config = dict(
    encoder_conv_stem=True,
    text_encoder_bias='all',
    text_encoder_qk_norm=False,
    batch_size=256,
    epochs=17.7,
)
Rows from block 3 of the text encoder of a small contrastive image-text model, named by matrix and row number. Rows with one number belong to one neuron. Each number is 128 + 32 x the weight over its row's rms, rounded and kept within 0 to 255. All counts start at 0.
After each neuron's rows are labels from the 100 texts, of 14848, where the neuron reaches its highest value: "tokens" is the input token at the peak. Only what is clearly more common there than usual is listed. The data: dead-leaves pictures: piles of overlapping shapes.
# fc1: MLP up (text_encoder.blocks.3.mlp.fc1.weight, 1024x256), inputs 0-127
# fc2: MLP down (text_encoder.blocks.3.mlp.fc2.weight, 256x1024, transposed), outputs 0-127

fc1.639 [133 123 164 106 123 140 101  73  75  66 163  62 104 147  80 139 116  86  34 147 172 165  93 116 128 144  86 123 120 114 183 139 148 128 123 142 126 104 152 144 120 115  93 129 100  97  68 187 116  91 157 148  86 109 107 100 155 152 106 119  82 113 109  96 166 160 155 129  50 128 160 118 123 140 120 102  88  81 128 110 179  98 168  92 147 117  76 150 107 124 109 144 117 111  84 106  69 111  95  58 152 139  75 138  99 148 148  85  89 183 137  64 169  89 204 162 103 112  98 124  65 132 113 124 169 169 155 103]
fc2.639 [108 163 170 104 209 142 127 123 177 172  85 193 119 192 113 142 109 134 148 178  72 130 131 131 132  99 105 110 154 127 109 127 107 153 148  99 116  81  97 108 155 109  89  86 177 166 136 160 140 125  86  86 124 184  99 133 123 121 178 123  75 118 144 152 163 134 118 119 113  68 151 143 142 125  89 139 143 138 178 136 115  97  68 165 102 133 141 142 154 178 187 164 181 157 217 135 156 139  61 167 150 137 160 124  78 137 145 125 126 101 173 160 109 102 114 106 152 108 136 101 133 136 119 163 110 104  93 157]
tokens: "<end>"

fc1.357 [ 75 105 106 124  72 126 117  67 141 200  80 136 171 180 117 197 147 212 116 110  90 152 115 153 171 117 182 119  45 132 161  75  84 129  55 126 205 106 169  96 102 157 120  46  59  60 113 104 137 118 135 137 121 183  90 157 152 127 130  80 139 132 133 131 118  93 116 125 129  72 114 117 152 159 135 154 115 117  94 174 104  92 154 112 106 100 122 113 187  72 131 127 123 127  93  87 161 128 125 156 120  79 114 117 148 111 143 202 152 115 174 172 132 141 147 119 160 143 119 118 133 172 140 184 104 182 125 120]
fc2.357 [136 167 155 136  85 103 151 141 184 105 135 133 119 149 132 104  67 121 167 156 117 167 100 148 166  69 107  69 166 219   3 109 143 144 176 103 120 171 133 110 109 126 133 128 150 100 123  70 122 177 109 110 162 131  96 214 114  86 211 117  85 100 168 144  96 126 133  66 119 105  76 145 134 142 103 152 164 149  88 135  98 146 120 103 131 113 148  85 149 161 108 121 159  99 167 176 126 109 124 141 164 157 147 178 114 143  74 140 174 122 127 114 124 130  85  91 112 124 170 125 170 158 110 127  64 114 165 149]
tokens: "<end>"

fc1.460 [154 104 130 166  86 136 168 159 146 154 163  84  88 167 104 187 161 187 150 142 146 158 124 105 152 107 153 134 153 116 150 154 102 115 166 114  97 140  93  52  77 194 122 180 189 129 168 175 100 151 135  86 128 146 139 169 159 115 150 123 156 186 112  87 132 210 151  97 151 177  93  93 140  91 120 181  87 112 110  67 163 142  73 137 167 125  87 172 155 137  82 125 135 125 141 199 136 103 116  82 134 151 162 149 176 121 124 170  87 122 156  94 137 151 159 119 135 141 124  92 150 129 143 115 115 121 135 115]
fc2.460 [176 108 124  86 111 114 131 160 131 118 114 139  88 104 160 143 108  91 157 148  76 102 189 122 151 156  39 135 107  77 153 167 187 178 128  81 147 124 146  91 139 159 121 122  97 110  98  84 147 159 106 143 102 182 150  77 169 155  98 146 128 133 144 150  59  95 107  89  84  86  98 103 110 139 126 121 162 142 183 152 123 106 158 109  93 102 101 107 126  87 166 126 120 148 164 168 162  72 130 145  84 158 172  94 151 129 145 131 115 175 111 100  70 129 149 179 143 150 114 104 136 124  95 109 187 119 128 223]
tokens: "drop"

fc1.637 [104 108 120 113 122 189 131 118  83 172  96 128 156  96 111 187 170 178  95 106 112  78 152 122 127 145 190 176  27  94 182 130  83 110  69 176 210  57 139 120 157 159  66  93  41 132 130 141 131  73 152 173  91 148 130  82 129 162  71 146 115 133 114 151 157 100 138 165  83 100 155 100 105 135 137 131 121  97 125 159 134  74 100 140 128 147 109 167 146  64 142 131 129 142  86  99 152 169  89 132 124 101  98  91 158 130 177 135 102 126 171 136 201  70 161 119 106 148 119 126 119 128 121 158 160 154 115 107]
fc2.637 [ 88 121 117 140  73 119 138 121 126 103  82 108 166 167 114 188 131 133  74  49 136 134 129 188 105 138 118 112  88 161 142 132 145 108  83 119 119 171 139 139 119 159 192 125 146 140 110  50 128 151 192 123 139 122 106 135 116  90 126  96 255 208 157  92  72 101 100 108 161 148  69 131 125 126 166 125 119 134 150 115 133 177 150 132  62  89 118  42 107  80 126  93  58 107 106 168 173 148 157 161 116  82 127 128 133  81 130 128 174 112 140 131  93 143 151  58 138  96 149 143 159 147 107 140 109 175 113 177]
tokens: "<end>"

fc1.1 [120 125 106 141 112 139 125 201 147  86 153 108  92 153 111 132 131 161 147 141 150  99 158 154 126 132 138 181 177 141 165 154  85 136 152 128  92 184 158 181 145 152 168 137 168 146 138 124  53 117  73 124 135 151 119 142 111 212 122  73  86 142  96 140  74 137 129 107 153 200  79 157 173  88 112 143 141 126  97 173 146 112  77 170 161 119 161 113 157 123  69 135 137 110  99 137  95 123 140  97 192  99 144 159 157 132 168 190 173 138 182 191 138 111 130 149 130 105 114 123  60 168 174 112  90 137 129 133]
fc2.1 [132 120  99 161 114 101 126 124 135 164 111 135  99 121  93 160 106  28 163 117  90  82 120 122 122 158  89  81 129 121 123 113 157 121 125 108 168 141 118 103 114 168 152 125 170 161 212 155 155 100 175 120 165 136 136 127 134 136  74 180 127 157 117 196 162 122  92 166 123 155  51 114  95 111 130 111 141 135 131 174 151  95 135 173  90  58 173 144 175 184 132 175 137 160  50 158 115  67 156  92  48 102 136 111 160  74 135 103 162 127  63  97  99 122 170 146 141 119  97 170  53  94 170  76 173 118 137 156]
tokens: "drop"; "dark"

fc1.649 [190 147 158 195 117 101 164 125 159 168 141 150 165  49 102 160 141 247  99  90 145  74 118 125 124 122 137 114 129 104 185  68 138 187 138 106  92 204 118 121  92 154 111  92 102 141 155 147  93  78 167  96 164 188 132 151  95 187 122 125 132 115 136 103  96 146 102 119 107  95 120 141 137 168 122 148 126 123  75 111 153 161  84 201  81 133 136  96 145 101 169 129  74 119 117 113 176 128  91 137 101 149 102  90 143 180 124  76 117  92 138 106 117 110 120  63 110 135 135 162 129  78 132  62 168 138  93 114]
fc2.649 [ 98  81 154 123 157 135  72 168 156 100 137 149 116  86 104 116 179  65 137 106 113 141 148 149 122 117  46  89 170 103 135 152  70 121 158 130 159 127 115 124  70 163 186 155  87 133 129  99 138 106 195 164  93 154 133  79 119 152 135 108 150 111 117 108  97 113  90  95  78 145 117 106 143 196  84 136 172 133 177  92 119 144 132 108 111 126  85 164  64  95 101 152  47 119 156 162 113  99 115 118  86 168 164 143 189 124 159 101 130 186 161 128 108 127 152 159 125 102 147 101 118 177 125 111 114  89 100 158]
tokens: "drop"; "pastel"

fc1.267 [134 138 125 133  71 165 178 103  49 180  93 104  72 108 155 201 125 172 150 181  87 165 149 110 165 109 131 113 172 139 117 188  86  92 147  91 147 138 104 112 168 226 176 103 137  84 144  77 147  82 105 110 164 110  95 138 124  92 142 154 159 131  95  91 177 128  90 132  62  68 104 146 118 125  94 103 153 132 115  88 132 129 143 136 113 152 142 184 113 123 136 172  76 122 107  90 107 195 155  80 142 128 132 101 223 197 123 155 180 135 149  85 101 143 147 166 175 141 100 117 161 101 128 168 121 159  93 101]
fc2.267 [144 147 152 120  86 104 109 143 171 106 152 144  79 126  82 138 117  75 115 119 123 185 134 112 148 139 171 146 157 138 164 127 133 160 112 142 121 161 136 162 108 168 135 104 166  59 181 121 156 187 173 152 111 119 161  92 123 165 139 103 102 152 146 159 137 119 114 126 213 112 113 140 144  87  97 125 127 105 186 166 189 116 168  76 118  64  37 167  61 170 113 152 124 137 134 144 104  85 132 161 122 170 112 181 141 147 112 151 163 105 170 172  93 109 118 143 185 122  92 172 175 193 110 160 173 102  80 153]
tokens: "drop"

fc1.513 [ 98 120 126 169 135 153 101 128  73 115 133 140 161 115 135 150 153 103  85 138 133 105 130  72 161 112 153 145  76  92 167  96 107 137  92 176 205  87 148  88 110 138 101  80  89 197 105 131 115 111 158 151  92 134  91  70 165 138  67 147  98 107  65 166 129 135 114 168 111 130 115 103  92 147 227 132 157  56 147 133 144 118 141 131 129  76 111 134 150  43 136 146 141 148  80 133 136 103  91 107 156 125 133 107 121 114 124 142 112 142 136 122 219 173 173 134  72 107  73 140 110 181 162 136 130 138 175  93]
fc2.513 [153 129 122 138 148 169 117 131 129 158 142 157 154 143 135 141 105 140  70 165  87  94 110 137 130 166 210 142 116  70 136  76 125 140 113 165 164  88 183  52 103 195 122  81 115 159 125 146 147  74 163 136  86 120 125 101 162 152 102 119  67 147 171 142 100 156 152 130 113 102 137 120  80  85 138 107 165  67 170 156 116 108 122 156 138  66 118 167 140 129 119 121 166 147 141 153 132 103  84 112 179 117 113 181 207 134 169 152 160 125 127 140 127 185 169 121 104 174 136  59 140 152 109 113 161 120  96 133]
tokens: "gear"

fc1.405 [120  77 138 126 106 134 134 151 130 103 145 116 151  69 161 130 123 166 112 123 185 140 155 124 144  96 153 148  97 146 139  74 124 143 136 190 158 111 134 137 106 132 118 114  82 141 140 104  74 123 112 184  97 150 135 115 172 107  93 168 123 116  80 151 186 159 161 137  62 176 111  74 143 153 119 137 139  86  88 107 138 121 119 158 123  89 121 103 125 124 126 168 144 147  72 223 121 106 134 114 121  82  50  93 145 159 169 174 202 143 154 105 150 182 142 116  52 126 109 145 129 138 116 113  94 155 147 107]
fc2.405 [ 98 122  95 128 117 143  95 153  99 166 162 138 175 153 131 126 114 131 213 162  60 133 110 108 123 129 153  97 129  92 104 150 133  76 111 131 182 126  87 134 145 144 133 124 155  93 141 131 138 109 181 122 154 120 146 122 120 134 105 106 200 129 127  97  65  89 119 134 182 126 144 159  81  95 176 165 194 113 201 142  99 125 133 153  86 160 168 136 172 144 182 128  69 142 163 147 159 178 131 174  73 159 149 173 165  97 102 101 138  65 114 185 165 120  72 124 168 107 131  77 151 149 117 112  86  74 119 126]
tokens: "gear"

fc1.60 [ 84 131 113 148 127 119  70 155  83 116  84 146 137 124 109 206 142 101  77 104 128 116 154 123 123 145 103 148 100 115 142  68 135 129  80 159  56 147 187  94  87 135 158 147 171 177  95  97 121 137 187 146 116  98 105 111  80 109  99 102 136 124 129 107 139 129  96 129 117 178 106 109  91 188 185 137  96 103  88 105 141 110  87  93 127 151  86 118  92  67 126 132  96 102  64 165 124  32 125 115 144  61 116 119  90 108 114 175 158 141 134 112 115 139 206 125 136 107 128 109 134 167 113 151 160 159 174 112]
fc2.60 [152 124 115 117 179 167 143 118  99 150 132 115 110 125 106 130 174  98 120 109 122 103 128 118  74 175 140 185 129  66 193 173 111 132 122 137 172 104  76 157 149 120 135 149 111 148 162 153 124  60 123 111 117 139 188  31 150 191  86 139 140 179 105 118 117 128 145 186 146 154 153 127 109  88 156  88 126 134 201 136 139 132  92 158 123 127 159 170 112 127 143 104  91 153 129  62 128 196 138 127  99 131 105 126 157 148 187  76  78 101  89 115 150  69 119 129 130 130 111 118 139  87 133 126 169  87  69 113]
tokens: "<end>"

fc1.643 [ 89 116 109 156 104 162 113 130  74 134  90 129 165  89 132 120 162 135  64 139 140  77 152  75 123 138 191 165  90  74 182 120  97 113  98 190 183  67 146 120 143 175  83 115 110 121 133 182 132  92 177 203  65 111 111  78 106 142  84 172  98 114 116 154 184 144 102 148  83  99 142  55 140 124 147 105 115  88 130 122 161  88 130 121 156 147 107 199 132  91 132 130 146 109  67  90 108 118  76  91 144 111 137 153  99 120 127 175 105 170 154 117 198  89 160 148 140 151  68 101  86 127 135 155 164 167 128  87]
fc2.643 [114 107 109 162  96 109 144 103 101 112 127 120 174 113 139 165 141 128  31  67 168  95 130 162 113 164 117 148  84 136 153 107 149 164  61 120 153 171 171 117 106 139 179 106 117 143 112  57 134 146 218 147 108 104  82  99 140 123  99 116 211 173 111 119 113 114  89 134 127 115 105 153  99 136 137 105 113  99 111 112 158 165 123 112  84 101 110  98  94 101 130 109 107 135  93 178 138 141 157 152 130  71 123 164 135  96 162 131 146 139 114 131  82 155 180 115 167 146 123 132 129 131 119 104  96 148 154 172]
tokens: "<end>"

fc1.490 [192 122 168 141  41 197 118 156  93  77  90 119  95 151  90 150  90 156 101 125 108 108 159 119 119 146 167  97 129 143 121 165 156  90 127 215 101  81 107 109  94  49 122 128 151 127 146 126  93 136 125 111  79 109  98 175 143 110 157  89 143 107 139 180 135 152 101 107  93 192 106 192  96 176 123 123 117 158 159 110  78 145  90 131 149 114  99 109  81 138 211 171 135 124 122  92 147 148 143  81 114 128 130 121 174  93 154 103 111 105 106  72  61  89  86 162 100  82 108 120 157 111 149  62 110 130 113  75]
fc2.490 [110 131 148 145 138  83  94 115 102 138 108 148  40 142 152 111 121  88 143 101  64 153 116 120 104 157  72  77 142 160 142 112  88 105 142 103 149 193 115 145 134 124 146 133  60 160 140 148 122 151 171  91 134 139 142  86  86 108  85 146  61 149 137 107 161  57 150 159 173 132 130 116 169  40 139 126 183 116 110 125 172 141 215  91 121 108  52 123 146 125  83 130 157 120 120 125 143 136 111 105 132 143 126  71 160  99 130 155  99 127 120 126 122 130 123 167  89 200  73 139 128 152 110 118 128 108 124 152]
tokens: "drop"